config.yaml
image_size: 32
hidden_act: "silu"
depths: [2, 3, 4, 2]
kernel_size: 3
residual_scale: 0.1
num_labels: 44
init: "torch_default"
learning_rate: 0.0029
beta2: 0.999
eps: 1e-10
max_grad_norm: 1.0
batch_size: 128
final_lr_fraction: 0.01
Rows from block 8, named by matrix and row number. Rows with one number belong to one channel. Each number is 50 + 10 x the weight over its row's rms, rounded and kept within 0 to 99. All counts start at 0. After the name is the row's rms in percent of the matrix's.
# convs0: first 3x3 conv (model.blocks.8.convs.0.weight, 192x192x3x3, standardized in use), inputs 128-143, a 3x3 kernel for each
# convs1: second 3x3 conv (model.blocks.8.convs.1.weight, 192x192x3x3, standardized in use, transposed), outputs 128-143, a 3x3 kernel for each
convs0.4 096:34 30 39 24 49 44 47 43 37 32 40 49 50 58 53 64 63 57 59 63 54 58 50 54 53 53 56 63 64 65 59 47 44 48 32 46 46 48 56 47 52 58 45 53 54 61 43 64 55 40 67 53 45 60 41 42 64 50 56 73 61 61 47 40 28 45 37 36 44 55 43 39 59 50 60 51 65 67 55 61 66 34 56 55 51 66 46 63 57 32 53 57 49 55 58 43 49 43 43 56 46 56 61 60 57 65 61 57 42 32 52 54 50 46 59 49 37 52 65 62 53 50 47 57 55 48 59 49 40 32 42 40 50 52 53 48 43 42 48 66 59 69 72 70
convs1.4 085:60 67 60 63 55 57 58 51 50 37 51 65 53 64 61 67 66 58 39 39 46 44 36 46 48 41 44 28 30 36 34 37 38 42 41 39 50 44 45 49 46 48 52 51 51 62 65 69 64 68 63 58 61 55 36 38 47 43 49 56 45 54 56 49 49 45 46 43 45 41 44 47 55 59 60 67 65 61 68 64 57 42 52 60 49 56 54 62 59 57 47 49 56 40 45 49 47 47 43 57 59 62 60 62 64 60 58 60 45 56 62 61 60 60 52 48 52 47 58 61 53 68 65 63 72 64 58 53 55 63 62 67 53 64 61 38 37 39 38 39 40 49 52 46
convs0.5 096:47 50 60 56 59 57 54 57 62 37 39 53 31 52 63 40 34 41 64 72 69 48 52 50 49 43 55 61 51 42 49 47 49 56 60 57 68 60 55 58 47 48 43 38 46 41 56 68 46 63 68 31 37 53 47 48 52 46 49 57 56 51 49 47 44 32 48 50 55 46 43 53 56 54 56 54 55 55 48 46 47 54 43 50 46 47 45 63 54 54 59 40 62 57 49 49 52 47 45 49 56 48 48 64 66 56 51 66 64 57 41 60 50 57 69 40 54 66 66 54 69 58 51 59 50 42 60 59 65 54 42 43 49 42 51 52 54 45 66 61 51 51 53 59
convs1.5 095:44 40 48 45 45 45 37 32 40 48 54 50 51 58 51 52 55 42 51 51 49 47 40 50 56 46 51 42 44 47 46 43 48 34 31 36 52 42 38 46 35 39 51 41 45 57 58 62 56 68 73 56 67 64 63 72 76 60 68 70 55 59 64 52 55 59 57 55 57 55 50 46 56 60 55 50 56 49 54 53 49 54 57 66 49 58 59 53 52 53 40 33 33 40 29 30 44 38 41 56 56 45 55 55 47 49 49 43 45 48 41 39 50 46 51 50 48 54 58 59 58 58 49 50 49 49 65 72 74 71 68 60 58 54 48 54 51 43 51 56 48 50 59 50
convs0.6 104:52 45 50 56 52 62 57 50 63 55 47 52 55 47 51 48 49 55 52 46 45 68 52 50 70 56 48 46 43 49 50 47 46 38 32 40 50 52 51 54 53 48 65 56 44 51 56 52 38 32 43 46 46 55 56 59 53 50 45 49 61 48 46 47 43 56 36 32 32 57 50 34 56 56 58 56 56 61 62 62 63 40 37 34 45 49 47 39 51 53 43 45 44 50 44 38 46 40 39 54 54 55 51 48 49 65 53 53 56 53 55 53 48 48 53 49 57 51 55 49 53 57 53 52 55 66 26 13 26 50 43 47 62 50 51 54 47 45 39 41 47 51 44 33
convs1.6 119:35 30 23 41 37 33 48 49 48 57 61 61 56 59 55 49 48 45 56 50 50 55 49 50 52 43 44 51 43 38 47 45 42 45 43 48 41 26 28 39 27 34 37 28 37 52 57 56 52 53 50 58 59 55 74 80 76 68 72 64 65 68 58 55 53 59 60 48 53 60 59 60 50 48 47 53 47 47 52 49 50 48 48 45 61 64 58 54 50 55 39 28 33 44 37 44 45 39 47 62 59 56 66 63 63 55 58 57 54 50 53 53 54 57 55 58 57 62 66 61 64 63 58 57 56 54 58 62 60 61 61 61 55 54 57 47 50 54 49 51 48 52 49 46
convs0.7 101:57 46 52 59 46 38 59 58 47 55 56 52 45 47 51 36 46 57 63 62 48 63 67 54 55 57 47 39 32 54 49 42 55 39 48 60 64 55 56 62 59 53 67 73 63 37 48 55 51 59 51 52 63 59 45 48 48 49 56 43 51 56 46 54 49 23 53 58 34 59 69 50 60 61 56 57 60 57 49 59 61 48 49 45 40 51 52 36 56 64 46 52 58 58 50 46 64 57 46 55 52 46 48 47 49 45 55 59 59 51 46 50 49 51 43 40 53 67 62 54 56 62 55 47 56 60 67 60 36 57 53 42 46 62 64 39 41 54 36 39 48 43 45 42
convs1.7 099:56 62 61 68 73 71 58 69 67 42 52 63 41 49 55 46 44 45 36 32 39 42 34 31 56 43 37 58 57 52 53 52 55 45 46 54 38 17 25 36 18 24 49 32 33 51 61 62 49 52 56 40 43 49 58 63 63 50 53 56 43 43 43 42 30 40 42 30 40 50 42 44 53 53 45 51 54 50 49 55 55 46 45 47 54 52 52 55 51 47 51 49 48 51 52 52 53 51 50 57 47 45 58 53 48 58 61 58 54 54 47 45 51 48 48 52 56 43 43 43 49 43 45 41 35 35 54 50 46 49 47 41 48 44 32 47 47 43 43 40 36 34 31 29
convs0.8 107:51 52 68 56 40 42 65 39 57 44 52 54 57 43 45 51 44 63 41 60 48 42 52 59 49 52 54 58 35 42 47 35 50 44 44 56 52 54 48 55 36 34 46 38 41 58 35 52 56 39 41 36 35 49 54 50 40 52 43 34 51 62 47 52 44 65 80 63 46 57 73 52 52 46 54 63 54 64 53 57 61 45 40 51 38 30 48 38 49 58 29 28 53 38 29 44 56 39 43 54 62 40 51 72 45 47 51 48 67 53 50 61 61 41 63 55 55 57 48 45 54 50 48 55 52 40 59 42 62 66 47 56 46 53 57 56 46 42 53 30 18 38 23 32
convs1.8 090:38 39 37 38 37 34 39 40 37 45 48 45 42 42 46 47 46 51 64 62 55 59 61 60 59 52 52 61 48 45 65 65 53 53 57 56 57 58 62 52 49 54 41 42 46 61 61 70 52 44 59 54 50 57 51 58 60 55 50 51 57 51 50 55 61 57 46 56 52 43 49 47 53 57 64 50 51 61 53 52 56 54 47 49 54 48 54 53 43 56 41 37 31 42 43 37 42 48 43 56 55 52 58 57 54 56 55 53 56 59 56 47 52 65 46 58 68 39 48 46 38 42 41 46 48 52 48 56 62 52 47 52 51 37 43 33 37 49 37 39 45 47 50 54
convs0.9 100:58 52 45 64 49 58 54 47 73 38 33 32 44 32 43 41 38 50 58 56 54 49 43 57 50 48 58 49 52 46 44 49 47 29 38 44 32 36 48 28 29 41 31 30 43 31 49 55 43 46 42 42 54 61 47 58 67 51 58 60 50 39 43 38 49 44 45 60 71 47 52 74 59 57 63 56 61 62 54 61 62 43 35 43 41 36 44 45 44 39 34 42 50 45 47 53 54 58 61 58 55 57 53 56 52 51 49 44 44 45 56 57 43 45 55 46 40 43 42 45 30 36 41 49 57 57 53 44 39 41 71 61 29 60 66 31 38 53 52 59 42 53 68 65
convs1.9 098:55 45 44 49 40 42 48 41 43 33 40 44 27 31 33 39 42 40 45 44 42 41 40 40 40 39 40 49 55 60 52 60 63 52 56 55 47 52 55 48 50 52 52 54 54 52 50 53 55 57 60 61 61 61 63 58 59 67 64 65 70 69 66 33 22 27 26 22 30 30 32 37 51 53 55 55 55 57 57 60 58 50 54 55 43 49 54 44 39 41 59 54 54 56 49 47 50 50 49 56 53 53 49 45 41 44 40 39 34 37 41 33 39 36 32 39 43 52 53 50 49 50 48 51 50 51 67 73 69 65 71 69 69 69 75 51 52 51 55 53 53 51 49 50
convs0.10 100:53 52 51 45 47 45 56 47 56 55 61 58 65 64 50 54 46 48 52 55 60 69 55 60 54 42 46 44 54 57 38 43 42 43 53 41 47 50 51 58 61 56 58 60 57 30 34 47 62 64 63 56 48 42 65 59 59 61 70 68 55 64 63 43 28 33 49 21 21 53 33 38 53 57 59 59 61 53 62 60 56 38 46 49 50 50 51 50 54 56 51 41 45 45 46 42 59 55 54 57 49 52 62 52 53 60 64 65 48 38 59 41 39 51 44 37 54 56 58 62 52 63 66 54 52 55 64 60 61 67 54 51 54 54 54 49 58 69 44 45 52 51 44 46
convs1.10 113:50 46 48 51 47 49 48 47 48 61 60 53 63 60 52 61 52 39 47 52 57 45 50 56 45 51 55 40 39 47 49 45 56 43 46 54 48 50 48 48 52 48 54 57 56 63 66 70 65 64 71 73 67 68 57 56 54 60 57 57 61 59 59 70 68 78 63 63 73 62 60 66 43 43 44 39 43 42 45 50 53 54 56 46 54 54 45 57 53 46 42 44 44 43 46 46 39 44 51 40 45 45 41 44 41 43 44 44 57 59 51 56 57 50 56 53 49 51 50 46 49 50 47 45 47 48 62 56 48 65 66 59 61 65 60 40 43 40 32 34 38 32 35 38
convs0.11 103:55 52 57 52 53 56 64 62 62 47 42 38 56 50 44 57 43 50 56 66 58 48 52 44 38 40 49 12 21 23 36 29 32 51 50 59 50 40 44 58 46 47 63 55 50 53 61 58 54 55 41 61 50 31 54 51 53 53 41 49 58 67 64 38 34 44 58 45 44 53 33 40 56 49 53 47 46 49 48 50 45 26 15 24 49 54 52 60 60 58 53 54 46 54 54 48 43 41 47 59 73 59 76 82 69 62 63 57 45 56 53 55 59 61 44 45 59 62 59 49 64 65 51 53 61 52 48 51 49 57 49 44 48 54 48 56 60 53 44 50 58 31 39 43
convs1.11 096:35 37 42 44 42 42 47 42 42 43 37 42 44 42 48 47 46 48 51 49 46 46 42 42 44 45 43 34 22 14 33 27 27 46 48 46 53 53 56 48 50 54 52 52 55 55 59 63 56 58 61 51 49 49 43 41 46 44 39 45 49 46 52 45 47 48 44 47 52 47 52 56 36 29 29 41 34 34 48 43 44 56 53 49 46 33 33 63 61 56 57 58 56 67 66 63 53 57 53 50 46 43 43 42 44 42 38 41 53 60 60 52 60 62 51 54 54 57 55 56 68 66 64 54 58 57 54 47 50 44 39 46 48 45 43 46 48 49 56 55 53 41 41 42
convs0.12 103:71 56 43 45 46 45 49 55 50 54 44 50 37 48 54 34 47 51 77 59 43 67 66 39 48 53 50 45 40 67 49 47 62 52 51 49 50 48 48 44 46 53 59 52 61 54 52 59 57 57 55 64 56 47 46 44 50 50 53 57 57 54 60 36 42 37 43 47 29 56 44 42 66 62 60 71 59 55 58 53 51 46 42 46 48 54 55 47 55 40 61 74 28 66 58 41 40 39 54 49 55 43 44 43 50 52 45 63 48 45 66 58 67 62 61 59 57 59 53 61 58 53 63 44 57 53 54 35 42 61 56 57 51 50 46 48 41 56 42 47 66 48 50 57
convs1.12 102:55 64 58 59 65 58 53 59 58 55 46 50 47 40 47 51 46 46 52 61 60 58 66 62 56 61 58 51 51 52 56 50 51 41 36 41 55 59 62 55 59 62 57 65 67 41 35 39 39 41 41 46 44 44 58 58 57 63 67 65 60 63 67 52 61 58 60 67 66 64 71 70 37 36 40 39 38 43 48 47 50 51 55 55 58 60 56 56 55 46 55 57 58 55 51 54 55 53 59 51 44 46 51 50 49 53 53 56 44 40 43 41 47 48 45 52 56 62 54 53 59 52 50 56 48 49 67 68 71 70 72 74 67 74 72 34 31 31 24 27 26 23 25 23
convs0.13 093:43 34 41 52 51 53 60 60 56 41 46 50 48 52 47 42 45 59 58 56 57 48 52 63 46 44 56 59 53 56 55 51 50 56 49 51 43 47 49 40 51 51 43 59 58 50 56 43 40 46 52 45 51 64 53 67 74 50 59 58 55 59 55 43 47 46 50 44 42 47 34 39 49 50 50 54 62 49 59 63 60 40 43 53 44 44 49 51 53 59 48 46 39 35 45 55 53 63 66 48 51 52 50 50 46 48 47 51 42 48 50 46 53 63 58 66 68 52 48 50 46 45 56 51 58 55 51 55 53 53 70 62 50 49 41 53 58 51 52 61 36 47 48 48
convs1.13 092:40 48 50 39 42 47 50 48 57 72 70 63 67 68 53 61 62 49 61 55 52 46 45 51 49 48 47 49 43 45 44 47 52 54 61 59 47 55 59 51 56 58 54 57 59 37 42 49 43 43 50 45 46 51 53 47 39 44 38 35 54 46 43 35 45 58 39 39 52 46 51 55 55 54 52 60 61 55 62 62 57 53 48 52 52 44 47 57 58 58 32 33 40 32 34 44 34 41 51 65 65 58 58 58 57 58 59 49 43 56 65 61 63 65 63 55 50 41 41 43 43 42 49 49 52 52 61 63 54 53 54 52 51 58 61 57 59 55 55 52 48 50 51 48
convs0.14 101:62 68 60 46 60 62 44 59 66 58 49 39 54 56 54 46 50 55 49 34 50 50 72 58 37 56 65 44 36 39 38 37 58 59 64 68 60 62 51 66 67 48 57 52 58 45 42 38 59 44 37 79 75 55 56 64 55 67 53 42 60 46 37 64 72 41 42 46 47 53 62 50 50 59 53 53 48 54 40 50 53 41 41 54 41 39 48 39 40 44 68 64 58 45 38 51 32 25 42 57 49 51 65 68 58 78 63 64 54 58 63 58 62 62 61 57 54 51 51 56 53 52 59 42 38 54 60 56 44 64 71 63 55 54 66 48 47 51 57 56 45 54 39 37
convs1.14 093:45 43 43 42 43 47 47 47 47 42 47 57 46 50 53 51 56 48 49 46 45 55 48 43 55 51 44 54 54 53 55 59 57 44 49 47 48 50 51 47 53 54 54 58 58 59 53 54 61 65 65 62 59 53 65 64 63 65 65 65 55 59 54 57 59 52 53 52 52 55 48 48 43 47 51 44 49 55 50 54 55 36 31 31 42 35 47 55 52 53 46 44 45 51 45 47 53 54 57 42 42 38 40 42 41 43 40 37 57 57 57 57 56 53 56 57 52 52 49 53 59 58 56 57 56 52 57 63 71 62 67 69 68 76 64 33 40 37 41 43 41 48 48 45
convs0.15 112:34 25 42 35 40 53 34 51 57 33 22 37 38 32 42 45 40 47 55 45 43 48 47 51 50 44 52 60 60 57 59 51 43 56 50 51 47 49 50 51 47 44 53 51 42 51 49 48 51 43 47 51 35 35 46 45 47 58 52 51 58 57 52 43 28 30 20 11 30 27 34 36 62 57 52 59 53 48 56 55 51 53 49 42 53 50 50 49 53 55 37 33 43 39 25 35 53 42 36 48 41 35 62 60 50 56 61 53 39 48 44 49 50 40 53 47 32 70 73 54 68 87 67 42 56 58 70 69 59 60 70 63 56 50 64 49 67 57 52 61 52 47 53 50
convs1.15 119:52 53 48 57 58 54 52 56 53 42 42 41 45 42 42 45 42 42 38 40 42 33 36 36 35 32 33 58 51 45 53 46 44 43 40 41 55 57 57 52 54 53 56 58 57 52 51 51 51 47 49 49 48 49 35 33 34 35 32 36 34 33 37 50 56 59 56 51 53 62 53 50 56 56 54 58 58 58 55 57 56 60 60 57 64 64 57 58 58 59 47 50 51 48 50 48 47 52 51 34 39 43 39 47 46 42 49 46 57 59 59 59 58 53 66 61 52 27 28 28 25 28 28 24 32 33 42 38 39 41 42 46 40 47 48 48 48 44 47 49 46 47 45 45
convs0.16 104:59 68 58 35 37 47 50 66 62 46 46 54 50 36 47 51 57 55 65 68 60 51 72 75 33 43 58 57 63 48 61 50 34 51 41 39 44 49 46 40 46 54 47 42 43 42 44 52 51 53 35 49 50 51 43 53 52 47 48 52 38 32 34 60 44 54 52 59 64 32 61 68 47 48 59 53 52 55 48 45 55 52 61 59 44 20 37 56 52 53 51 55 53 47 49 53 54 47 53 44 46 44 59 67 67 57 61 59 55 55 69 55 77 68 48 72 51 47 38 40 43 44 41 51 58 53 50 51 49 38 51 57 58 59 55 32 43 59 40 44 35 64 51 60
convs1.16 098:48 47 44 42 37 42 44 44 46 28 31 32 17 21 24 40 40 39 65 65 63 70 67 68 68 63 60 62 54 46 56 51 44 50 43 43 44 44 47 50 52 54 56 59 57 43 46 46 42 47 47 41 47 41 47 48 51 53 54 58 55 54 60 53 54 49 55 54 54 54 55 54 37 36 42 37 39 49 46 49 54 19 27 33 26 37 36 27 30 34 70 67 67 68 62 63 69 65 62 36 31 39 38 27 32 38 35 34 63 58 51 51 50 48 59 52 45 35 36 41 43 39 43 45 46 48 55 59 61 55 55 54 58 58 58 41 44 42 51 50 49 45 45 45
convs0.17 102:51 72 60 46 56 50 56 40 41 71 58 42 64 52 48 55 51 53 43 49 76 42 41 64 35 35 55 41 40 55 56 40 48 58 46 50 54 44 49 55 60 65 50 58 59 53 49 34 49 53 25 55 54 37 46 47 42 59 39 35 51 42 47 45 57 64 66 68 50 67 56 50 61 53 56 44 50 61 47 53 67 47 41 60 44 49 55 43 46 51 68 54 60 77 54 56 61 57 55 55 55 61 55 51 54 56 59 54 61 56 53 55 37 38 57 54 51 53 52 49 55 49 43 59 60 50 54 39 47 70 54 37 60 60 34 54 54 51 50 38 53 65 60 72
convs1.17 101:49 47 47 46 44 52 51 48 53 49 46 48 53 40 57 48 38 52 42 39 32 42 34 31 48 40 38 47 40 39 47 43 48 41 30 45 61 66 62 61 66 66 54 60 57 54 52 42 55 55 53 48 52 54 54 59 52 55 55 60 59 51 54 62 49 41 61 57 52 44 48 58 59 61 61 52 56 59 48 51 53 53 55 53 62 62 59 61 60 61 34 38 42 38 35 36 45 42 43 35 38 46 40 43 56 34 37 52 66 59 62 61 59 71 45 55 65 63 67 63 54 56 55 49 49 47 68 74 73 51 58 66 38 46 52 45 44 52 44 44 38 50 42 34
convs0.18 108:69 65 30 59 56 27 51 40 31 70 77 67 71 74 56 57 61 55 58 56 46 60 60 43 51 56 53 44 39 57 40 36 54 48 38 47 52 57 51 58 62 56 54 57 53 45 35 46 47 27 37 33 33 47 60 56 58 62 72 73 60 65 64 38 38 31 30 42 41 35 38 48 46 47 45 51 47 47 48 51 50 48 44 43 35 25 34 46 48 59 44 49 55 44 44 45 41 40 34 34 42 53 35 39 46 37 43 42 40 45 33 60 70 53 55 60 53 45 58 66 40 32 44 51 42 32 47 36 34 48 33 24 53 39 28 47 38 37 48 27 38 50 46 44
convs1.18 117:50 52 50 46 48 46 44 47 46 34 41 42 29 33 36 32 41 41 39 35 36 38 34 34 33 33 38 53 50 45 52 54 51 48 52 51 59 59 59 63 62 62 61 60 63 53 51 50 45 45 44 51 50 48 33 29 28 30 30 29 27 31 32 54 54 53 49 47 48 49 50 54 59 57 56 54 54 52 49 49 52 57 53 52 61 56 55 57 53 50 42 42 40 40 40 39 42 42 44 48 47 42 52 53 42 37 43 43 60 63 65 61 59 60 63 62 62 36 37 35 40 42 40 40 44 42 43 41 44 47 43 43 49 46 42 50 53 54 56 56 58 60 59 55
convs0.19 101:52 60 57 39 39 53 39 41 55 59 63 53 63 63 52 51 53 58 58 58 46 56 60 33 65 59 46 44 40 53 54 46 52 52 31 41 62 54 54 63 48 47 62 48 49 61 47 47 57 38 37 49 51 47 74 65 56 77 67 57 43 75 80 41 39 47 47 39 58 40 46 69 59 54 46 54 51 47 54 50 41 26 38 29 33 39 41 59 57 52 65 58 71 58 40 60 46 54 43 51 52 58 40 47 46 50 56 36 52 39 31 45 48 40 37 50 35 60 60 61 63 44 50 62 60 45 48 37 50 58 35 36 55 53 38 62 58 51 54 49 54 72 57 48
convs1.19 084:43 40 46 53 52 48 53 57 55 53 65 65 40 46 50 30 33 35 51 41 46 56 49 50 57 50 49 46 50 35 47 49 38 46 59 55 47 35 37 42 37 38 46 39 40 52 47 43 48 45 38 51 49 44 44 44 48 43 41 37 48 41 36 54 48 47 52 51 41 56 52 45 64 58 57 70 66 62 61 60 52 42 51 61 50 60 59 55 48 46 43 40 37 43 50 47 49 60 54 59 71 66 63 64 63 53 54 51 73 77 72 57 59 61 50 50 57 49 52 49 46 48 45 47 48 55 50 49 47 45 41 39 42 37 35 46 46 46 50 47 50 40 41 46
convs0.20 100:29 34 47 38 40 61 53 52 67 35 50 51 42 45 47 50 43 45 52 63 57 63 66 60 60 76 76 35 35 32 54 50 36 54 44 32 64 66 64 53 55 57 54 61 61 57 52 52 53 34 38 39 42 47 68 57 46 50 41 45 43 46 57 46 49 56 35 43 48 36 62 63 54 50 54 50 50 55 51 52 53 43 38 38 44 41 47 40 40 47 60 67 66 57 63 53 54 54 50 62 48 43 59 52 47 57 57 52 59 56 52 51 40 46 48 49 53 48 38 35 49 45 35 44 43 42 39 42 41 58 56 52 54 50 48 59 49 53 39 48 53 40 54 53
convs1.20 120:48 45 35 50 51 49 51 55 56 61 63 54 63 61 53 55 52 42 40 35 43 42 33 38 45 33 34 56 57 49 55 62 53 50 61 58 21 17 36 25 17 30 33 20 27 66 60 53 55 48 46 54 53 49 66 69 62 63 65 58 61 61 51 54 52 57 53 48 53 55 51 55 44 40 45 41 44 46 44 50 46 54 53 54 62 66 68 59 58 60 27 24 30 38 32 36 45 40 41 51 47 57 57 56 56 57 57 50 48 49 51 53 51 52 59 53 49 67 66 59 61 63 58 54 58 57 54 50 49 49 46 46 42 40 45 53 58 60 48 48 51 42 43 48
convs0.21 102:43 55 49 45 49 60 54 39 51 55 52 51 57 56 42 59 58 34 60 29 49 59 35 44 52 48 52 58 50 46 55 38 37 47 41 42 47 51 54 42 47 58 44 45 52 62 75 62 43 60 65 42 52 58 44 58 61 40 52 57 54 47 54 37 56 57 29 47 66 35 40 54 46 56 52 48 51 51 59 46 46 49 45 46 39 37 37 49 44 46 57 62 60 55 45 57 58 52 54 46 48 63 59 39 64 50 37 45 42 54 51 55 42 45 43 28 46 48 49 57 46 38 49 52 46 48 62 55 40 56 37 45 34 36 47 40 41 60 38 32 50 32 30 44
convs1.21 087:48 41 39 48 40 34 47 44 41 36 28 51 49 52 54 53 59 56 46 39 33 41 38 35 32 38 32 38 40 44 37 45 51 53 54 55 58 61 55 56 63 57 52 62 57 50 39 32 57 50 46 58 60 56 51 45 46 56 55 57 60 63 62 45 45 39 43 40 37 46 48 41 53 54 64 59 64 64 59 67 62 48 50 47 47 54 53 45 53 58 48 50 53 48 45 46 42 41 45 41 47 59 42 49 55 38 43 50 37 40 43 38 45 43 42 48 49 46 48 43 43 49 43 46 48 47 44 50 52 44 54 54 49 63 60 61 66 68 63 65 62 58 61 59
convs0.22 100:45 58 57 57 54 42 62 63 58 54 50 41 55 59 55 40 53 51 39 41 46 53 48 50 61 53 43 38 47 58 34 47 56 43 46 52 47 56 55 54 54 48 51 39 34 47 36 40 55 47 46 63 53 54 52 64 61 62 64 62 56 53 59 31 48 67 51 51 58 57 51 46 56 59 56 57 57 58 52 54 51 52 57 55 41 46 48 47 49 48 59 46 45 54 50 48 53 48 56 65 61 50 57 57 48 51 44 52 40 42 58 53 59 67 59 55 56 50 46 50 48 50 43 53 57 55 66 52 48 75 50 37 73 47 30 41 44 43 35 38 41 37 47 69
convs1.22 127:39 39 43 40 48 54 47 53 50 56 60 56 66 68 60 60 61 56 70 62 61 69 60 57 71 66 58 57 57 56 53 53 52 49 49 51 58 54 58 53 50 53 52 50 50 37 27 30 41 33 36 50 46 43 34 32 29 31 28 27 39 38 39 72 62 63 63 57 64 58 55 59 56 50 46 52 48 46 51 47 47 56 65 59 54 57 60 44 46 46 60 53 58 51 45 49 48 42 46 49 48 51 53 51 51 56 53 52 63 68 62 59 59 55 51 52 51 45 40 33 47 43 34 49 45 42 40 30 22 34 33 31 42 38 35 57 58 62 59 57 56 58 56 57
convs0.23 100:33 43 41 45 48 46 48 49 48 59 48 43 51 40 38 58 43 32 52 49 64 60 46 57 60 56 53 42 53 46 44 61 54 44 52 59 33 43 49 58 53 37 71 59 34 62 53 47 55 49 44 52 41 41 66 60 48 50 46 45 50 54 62 51 71 68 54 61 62 51 51 60 57 51 51 46 47 45 50 46 42 53 55 56 54 48 50 59 48 53 51 50 62 60 56 52 67 55 50 61 36 46 64 49 56 68 57 61 46 57 49 44 56 52 54 50 51 41 43 55 51 52 56 54 51 65 43 41 64 44 30 36 69 60 39 56 60 68 47 59 66 50 52 66
convs1.23 109:36 42 35 41 45 37 46 47 42 50 49 44 46 37 34 45 34 36 54 54 47 53 54 53 51 57 54 27 26 32 29 29 32 30 25 33 61 67 66 61 64 66 56 58 58 49 46 42 44 48 38 39 37 31 53 56 56 51 48 50 53 47 43 57 51 53 49 46 49 41 42 45 53 47 56 51 49 55 53 54 57 42 51 59 47 48 52 49 47 43 43 49 49 50 56 57 55 62 56 54 55 58 60 59 61 54 53 59 59 53 55 55 44 50 47 42 44 47 53 53 52 53 49 52 49 43 57 58 54 57 54 49 52 50 44 57 54 54 55 60 63 52 61 60
convs0.24 102:42 36 39 45 36 48 39 46 51 73 54 65 66 51 56 50 49 54 49 46 48 45 32 31 58 50 28 61 62 58 57 66 60 48 41 37 62 58 53 57 55 51 45 46 48 55 63 69 53 47 54 47 46 46 59 60 56 62 58 39 78 58 40 49 61 63 58 53 46 46 46 42 49 46 43 52 50 49 58 55 53 47 46 58 33 23 40 39 38 35 54 64 49 52 76 59 65 59 44 41 37 39 75 82 63 75 73 61 44 42 39 39 36 40 39 41 48 50 50 50 47 57 58 61 72 75 61 60 58 59 49 67 39 37 43 35 49 51 39 52 55 44 45 48
convs1.24 094:49 51 51 42 46 48 43 44 45 32 31 32 43 40 36 54 51 50 42 47 51 39 44 53 38 38 43 35 37 40 52 57 61 58 65 68 52 56 57 49 55 53 53 55 55 48 41 38 66 50 43 79 70 56 41 37 39 45 42 41 51 47 46 49 54 57 53 50 57 59 52 51 60 66 62 61 65 62 54 61 56 60 67 62 55 57 61 51 56 62 60 56 55 53 58 59 43 46 52 60 81 84 48 69 75 36 52 63 31 26 37 24 22 28 31 28 27 51 44 48 41 41 42 43 37 38 54 44 48 58 51 42 63 57 52 68 71 59 55 55 49 63 65 59
convs0.25 091:35 47 64 48 55 61 52 51 58 42 38 42 48 58 58 49 51 56 41 39 43 56 59 40 51 69 50 61 62 56 57 68 54 53 58 26 49 53 53 47 50 47 51 47 47 44 19 44 39 14 38 39 18 30 53 53 81 46 38 81 48 49 76 61 36 51 51 25 43 45 41 52 59 62 56 53 57 47 50 51 50 69 64 53 56 51 43 33 21 37 32 38 52 34 39 57 48 47 52 45 48 45 60 65 59 56 55 51 50 60 78 50 35 71 58 40 61 54 61 65 58 55 71 56 49 60 49 56 52 52 59 65 54 56 51 46 37 21 57 41 44 47 47 38
convs1.25 088:63 61 60 59 63 58 64 65 57 37 36 40 42 41 43 55 51 49 51 52 45 54 51 46 49 44 41 53 48 39 61 54 48 57 50 46 57 53 56 55 55 57 52 50 53 51 53 59 53 52 55 54 53 56 47 41 40 45 46 43 45 50 48 44 46 47 40 40 45 41 42 47 53 56 58 55 59 50 53 62 50 64 52 51 80 74 57 79 74 61 62 63 49 59 68 59 56 64 55 68 61 57 66 73 68 60 70 65 41 35 39 45 30 30 40 34 36 58 56 41 59 64 43 55 63 45 47 51 57 50 56 61 50 60 61 70 79 66 63 70 62 52 53 47
convs0.26 102:59 51 54 35 40 45 36 51 68 47 35 46 39 41 57 46 55 50 31 44 51 43 59 55 47 49 59 28 52 51 39 50 36 43 51 49 65 74 76 64 69 70 56 54 58 48 39 39 37 24 53 36 45 66 53 44 51 36 36 63 37 41 66 63 68 60 52 67 58 42 48 64 50 55 59 45 48 56 50 53 62 48 51 51 43 44 44 44 53 53 54 67 43 53 60 46 50 39 44 56 52 58 65 45 54 59 50 66 53 50 44 51 48 51 54 47 59 60 64 67 50 52 53 46 44 43 46 57 63 54 43 49 54 46 56 53 44 56 52 53 62 55 48 51
convs1.26 111:43 40 35 42 43 40 41 43 41 63 65 67 62 64 61 55 60 56 35 40 50 37 41 49 51 43 48 58 54 44 55 54 53 46 49 50 36 32 35 35 28 23 50 38 31 68 58 55 67 58 58 60 54 57 63 67 71 62 67 72 55 62 67 54 48 45 50 42 42 44 40 41 52 55 59 55 55 54 53 56 49 55 62 62 52 61 63 59 64 57 25 28 37 26 30 37 36 35 38 52 53 61 52 50 54 58 52 46 63 54 57 66 53 55 63 58 56 51 59 60 50 61 65 44 58 66 58 58 57 62 62 62 64 64 64 60 54 50 56 53 47 49 47 47
convs0.27 097:57 51 58 62 63 74 63 63 70 50 40 46 36 27 34 54 48 44 32 36 29 39 53 39 32 43 56 43 44 40 49 43 48 40 53 56 53 61 59 48 46 42 48 42 41 55 38 43 49 34 49 55 50 59 42 52 61 29 25 58 32 48 48 58 54 56 47 54 65 53 45 58 49 49 51 54 54 53 65 56 47 43 48 49 58 53 49 49 27 21 53 54 41 43 40 55 41 42 53 53 60 71 53 53 73 43 46 51 59 64 48 42 48 52 49 41 45 47 51 50 51 43 50 58 42 41 65 49 49 62 55 49 58 63 43 39 47 61 59 57 59 50 56 41
convs1.27 091:58 46 44 57 44 31 58 51 43 36 46 45 52 57 59 55 61 58 40 40 43 49 44 43 55 53 46 53 55 54 47 54 49 45 45 45 55 50 48 50 51 46 45 46 44 51 46 53 58 57 59 62 58 59 52 50 54 50 52 56 52 52 58 57 53 63 62 68 69 68 74 69 58 51 45 62 59 46 52 54 49 68 61 53 68 56 45 61 55 48 44 35 37 31 27 35 35 34 44 43 34 24 52 43 30 54 52 44 56 44 38 63 59 52 64 63 54 43 44 46 46 46 53 45 43 56 58 58 51 69 60 59 62 66 68 49 43 39 54 51 45 58 54 45